config.yaml
decoder_block: "bottleneck"
decoder_attention: false
optimizer: "muon"
weight_decay: 0.03
Rows from block 5 of the encoder of a small segmentation model, named by matrix and row number. Rows with one number belong to one neuron. Each number is 128 + 24 x the weight over its row's rms, rounded and kept within 0 to 255. All counts start at 0. Numbers have three digits each.
After each neuron's rows are labels from the 100 images, of 14976, where the neuron reaches its highest value: "responds to" is what is common among them. Only what is clearly more common there than usual is listed. The data: rosettes with rotational symmetry. In brackets: how many of the 100, against the usual share in percent.
# fc1: MLP up (encoder.blocks.5.mlp.fc1.weight, 1536x512), inputs 128-191
# fc2: MLP down (encoder.blocks.5.mlp.fc2.weight, 512x1536, transposed), outputs 128-191

fc1.273:133162146092151111092123140139117107127137139112127084120107132137137204144125167127109147108110159141167109130159140107149125070108139157153128146095159120118122123127154092155114084077072185
fc2.273:147124091142157140146115107107135130164100121145150119164143141144082146146136115087143101163142109120132130096109136126126128122134083147126155114113123168146090094103068154128133120124181124
responds to: mirrored (88 vs 50.2)

fc1.314:126140094111139121159183109124156142131150132119126139139144128126114114059138119145118118145096149144170091118114127097132106138144123111157131159134127125125122159114132125086197087104114129
fc2.314:143141158157172151130121101125112111099158124149104117143107133164111122132148140123078157144143171099116151127090117148091151157110096152102133204108133124137147104160138122150149142106133127
responds to: pastel (33 vs 14.2)

fc1.580:148111105143103098113147151102153122153139123121143095137119127138121134135131135156119173115120122159121094119170091168113135137156127134139122103122128156116139143145092096143138129138161132
fc2.580:105144143144111120143136116130148153105126139166175123094147128154130095134113124111118113116146146108133124123160111140137145109094116144114109084144110133143116148187150128131176096138131107
responds to: pastel (35 vs 14.2)

fc1.688:122158110112109113138123173156137127128129137122098136140141153177141090140113120149110113137110126159183118127123216129124146160128120144136188114078147138150076119104160157144124141109139117
fc2.688:147094144152129147163128116132133137081147151117086093117128145149173096138137091140095106112112143130178135134141084110140172169104145087159120129124115160112129107143152144144126118147160108
responds to: off centre (62 vs 30.3)

fc1.267:155127140145120129115124148131112155129106147141122120177086155133138076145132140117125100094104128096108153122143151143143130099153086128148126146091144135110136143099154111118134103102109103
fc2.267:127153134160189130132138090167171148119111118100127170114155123136166116139127127107105099122117153116131081145122120185134101126117139145131077132104101144111108134132149156094163148116104150
responds to: dark (45 vs 14.3)

fc1.764:085109118144133122145091147127121137141117135143162147132157101158072137120096113147136124165130150122124107097146110093111103104141133138115123135128144121124137153136093134122074120083158162
fc2.764:121137147110125149145159122151147147111181144181163125142098104118112138114119130137138140100117127160113107129143172102126101138098124158115136117108131098145139111120113067097137098104138129
responds to: vivid (37 vs 14.7); ten-fold (29 vs 12.2)

fc1.556:154102144137134122107191144153151124123069119120097113113116154149109102115131107122177102060107122101164123161154125099118189093092108117110132135098141127112138136160165140120087105131096104
fc2.556:123124133128086097193159112137193147169157127132088164155117151153099095133158138135160111152157112105135162112125141127155116093122171131127097162126142075111172137131134100143112113140090092
responds to: grey (33 vs 14.3)

fc1.203:201079109099108168146139152104126124151110130126129109163125134167122149122110171094128063159100132147135115141123105091132166140086137107112120106139180134097103106116103120104120143080157115
fc2.203:142094116105158118152174134111102111121145107183124145140141099149118160093146114111155146100130133160145114177119099162098140096140129104127135103117110097149119129124129137144165114109149169
responds to: warm (38 vs 13.9)

fc1.148:083140121132110152132123122137110138151122137117160147141101153136105093134109157119108102146103121112107095113117118095127129117124141100122122130151158136141118132125154179158120096152095133
fc2.148:127108117155130113132140155157123103114116139129127086117156136124118117157107155165129142131067117139135153094114125160136135096112138145120102168122113112160137097083122135139092149116122111
responds to: nine-fold (30 vs 12.7)

fc1.149:101172143140164134139113112169111107133143114145076122151120140133095117153136138106133113122148115157155116114131116099151150169166095143178143158136144150158097158143147102118141102091131130
fc2.149:085164182102134116095139158106163130146116161101154152138151093113180126102152147118122117115148083122195147168114155157120134136134117135119133135120163098146137098120123166155132149094130189
responds to: four-fold (39 vs 12.3); three-fold (35 vs 12.1)

fc1.564:152146100119110155136115149132095144122112092061115092168083154145108111137110129125108114149112124155131119132125097151127089115087122114126123116116093111117165087159096139100145154149143095
fc2.564:114138134117099127177137130115100133172112142147157129105098111164078148129140142126092177090162112081122079139104135127112112098103111163084152155154083134140150121138124134094189195148130115
responds to: four-fold (34 vs 12.3)

fc1.462:159110084133128098142125118154140110088098138162118101099134159115129175110091106088166170105119141133134132102141166089120129091145112116089104108130147109113095118149150148157168153122108079
fc2.462:110139115106104136132158142136170179134149157121146091147184146136117143182119138113156126170140126128088133151129155118142176100128134167140138156133113136087074130096103172145113122152102128
responds to: three-fold (33 vs 12.1)

fc1.656:143121096137134161136120129132128090130112145145052068160134142133120129132106103187134120069143130124124120109169110176143136112138160077092154095097120148126152167098098162107121151173145100
fc2.656:154139139115138130142106103097092155084128088110159127124177138120104143073117082136092123147117130108157125078097138176121148144141135130166117170121134081142101167101133146175106112181132117
responds to: pinwheel (91 vs 49.8)

fc1.752:122165116089171167086142079118145169134149105155134138087111143143146108105120106099086133154096107096130126134157148177145131089114121112144108140160134154094130079123127143151115119112124119
fc2.752:160106107138162127141096139205123129132118120139118175138164158105155124124123110110130106100174131136151128144129114154159100147095170108131116155112155108135146105099117100150132078147107130
responds to: three-fold (45 vs 12.1)

fc1.300:140112101122156076131162144145150093177118135116108120099145091123136095109155124131106099127111129115145141142145113100111148159137147125108129132094138122079131158104102128154152166164130156
fc2.300:143117139157139140127106154150154125120137118143094137108113136116120143133138081132111100142106158130118114122134133151131108093167126139143146133176155103123139095087139145140139134117095151
responds to: vivid (39 vs 14.7)

fc1.524:138128104097125113124142157132136110135076140127129108123156122161119106133168133158124131133126071087102149144135119144174126100154140154096151119147127141100152091107120127110118116121175129
fc2.524:135142115098122107122117147097116119138182141119128116149145177141170099126123091175138053074141137104092123122038121113108127124133139163090147149093123155131129128157095146100130109189110157
responds to: mirrored (77 vs 50.2)

fc1.87:135102121158141155122101134149126151120146165152116142141122153173111134146116136136129119082149129109106082087135147131149117098129078129159118103115143162108111137154162111142113147113156150
fc2.87:136118101182122119098109114120163121149128123132120116124121167149120137137118121156135077118161143161115111157101161101118128119183122133082147106136105122104083195119096111092142111108120129
responds to: grey (34 vs 14.3); four-fold (29 vs 12.3)

fc1.208:108177111114127113131089139149083133122118124124153134137159108145195138137170142106132144089111134142119126145104150208134119108162153123112128176107133114132131130107125083129144088116119131
fc2.208:132124116116161170072108152155111165169134139114102154096133162124144134092114086169169138111141098115119117147132151185107092119141141059114124117131126147155129149116169141112081129141135095
responds to: pinwheel (93 vs 49.8); eight-fold (30 vs 12.5)

fc1.621:105122151116139156119132127138115097094157140114173169119156103114127116136131112141144099119102136127126136101095135107125129103151128145094155110149105107112119106135153137145130118143132134
fc2.621:150136164126135084099103107171138128106088155147134161144079108135163115119122122160105136124138103104155128104075096134098144126118112137086117148159119123132101135154117155116142119116129133
responds to: four-fold (56 vs 12.3)

fc1.637:136122087104165153108086146108122136124134097082103124128131127119152107131128132152143142139126129127130148115109133141129078155144127137146098114133104172128103135135111169115074140085150105
fc2.637:156166133103124101137162131151133161159119128136139129121096112113130120094095164126127164144086179140148173092122110088127139128128125150166086046103132106098136100106121177134159126118143124
responds to: vivid (43 vs 14.7); three-fold (33 vs 12.1); four-fold (29 vs 12.3)

fc1.62:146149125132155114166143093145101151128120118133119099137117133168098137136191078165062135120111126084107125129133119102153125174120100140120131145138136164096139133116109124138105135122121146
fc2.62:165088106129187171113121144138114132140159115086112152099142141145127118138120157131175129140135136108143144096174144097101113173148121108168091124189138107144115141146139104137160075192151122
responds to: three-fold (30 vs 12.1)

fc1.723:109137131155134143142167095118145153169132152116143138103147122122152164086139129128122127128134152106118126148167135166070147149138159159124151146081135152092156124150163158083091166120088142
fc2.723:145099100189141077123103163143134133103152134127128116122158100161098129142091104131157092132098150085106129154107143100156182123136146098132151102094151119121132133125123104150141119128148141
responds to: ten-fold (29 vs 12.2)

fc1.353:134115130118140114113132109155124121129154127098161114101176135143133143094135126122148079110095104146156115155124112120150086116125182133140099157138142110130171130159081146158082155118146137
fc2.353:133100153130089118127144154109067101119127126143124118075143113138133107109094153073082098122100156119154127145130105188160168175134126162096098154132102147152095151172134106141152142126143117
responds to: dark (36 vs 14.3); ten-fold (34 vs 12.2)

fc1.767:127120096155143120095131135154173082161168099165082120127157161101072097089099121111120078152118115144118138164122128155198154120164114105158087118127138118136160126155107103091179118100156124
fc2.767:151105137149133114135099146096135079119124101146114140139151148144115180113097116140113139115120142097143109106065110113121112163168159107151113146098101158137136138150125111119133113143156160
responds to: warm (32 vs 13.9)

fc1.714:112148133084122154157100096154110119123100074200129146156114147122109083125120100160101112123187097123151100169124091141106128130138171142098155134123110143151153138112133142166096139093108110
fc2.714:160169141145119151125135107114123123112084126096115089144126114138123179107154091123137155169149153110150152129145070140090132095108108114135135125135140157099112118160134120111107156131137168
responds to: off centre (78 vs 30.3); three-fold (42 vs 12.1)

fc1.50:081115137140114169116090097116139101099145116095115114142100135098131109109149142125167088136134155122120119095122151099132153095107116105151131117142136122105154175146116128114135143091108147
fc2.50:131131137126167163118123161106117082108089103107134104151108109142107104129099097173139112134102165150120130176140166120139125128122165127074123203128161108173160131159120108136122097114153128
responds to: four-fold (29 vs 12.3)

fc1.216:113092103122115157137155076144082121090119096137164104170148146089104079146144160120121127163117124083115102108144131095139086179087126103166119153129114128147116103126104131156141167060141169
fc2.216:091092102119138120142158095129088132123108132137149149087143134144106120140171187152089139126156147125128144110108145152118135162110148149106096227135141106097125124158123100127126169134116094
responds to: off centre (82 vs 30.3); three-fold (34 vs 12.1)

fc1.414:120065152108123094137128143149112081148169136119082152141146105136132104137111135124157116134133148160119184132128162167089135120159137095107177105124107173114105132127129140156129130143128144
fc2.414:130111131110151065106137120084122118131131119120148131125132119106148135121103156097091153117132172106110094154158098140103193138121110126118087155115090175122127179135131118116140150109114147
responds to: four-fold (29 vs 12.3)

fc1.736:101094134144116113134118136164156094098151179117121161140139156152123102160157114139129165117120154114157128155137157134178118149142116095091085111138146158130129138148097138154175152096148098
fc2.736:163136131143136114163161136119165124131125137085148140147091154166155127099141149118112114142154128112126112099128088146117135142128111127137134127155146088143118114160125104135182106076114078
responds to: ten-fold (35 vs 12.2)

fc1.306:138141162102126149088143130100121145157169083206138141109182152167125128150147119117129110101122159114156132139155080154133052122149143133149189151144172145120178130102098134137122147091151088
fc2.306:167117133172138116107163141099145120126144159089123095135152120171121129095073087132134150121074125133118103094132089115161108129088099121118159158116161094124147127127176099114125142118131110
responds to: grey (36 vs 14.3)

fc1.431:071105163140070064104150151105137076126153176143107143133087149126148119114123122111141134120110173126093144138127096100103138130134126120129142098146133111143175137136118120159122086112131132
fc2.431:136144127138148118123144104161151118172136150123131127144152150157154137140143128096110133128139147107089087138136132134168155140109122139152160081104143120101139171139097112137165102083171150
responds to: ten-fold (37 vs 12.2); dark (34 vs 14.3)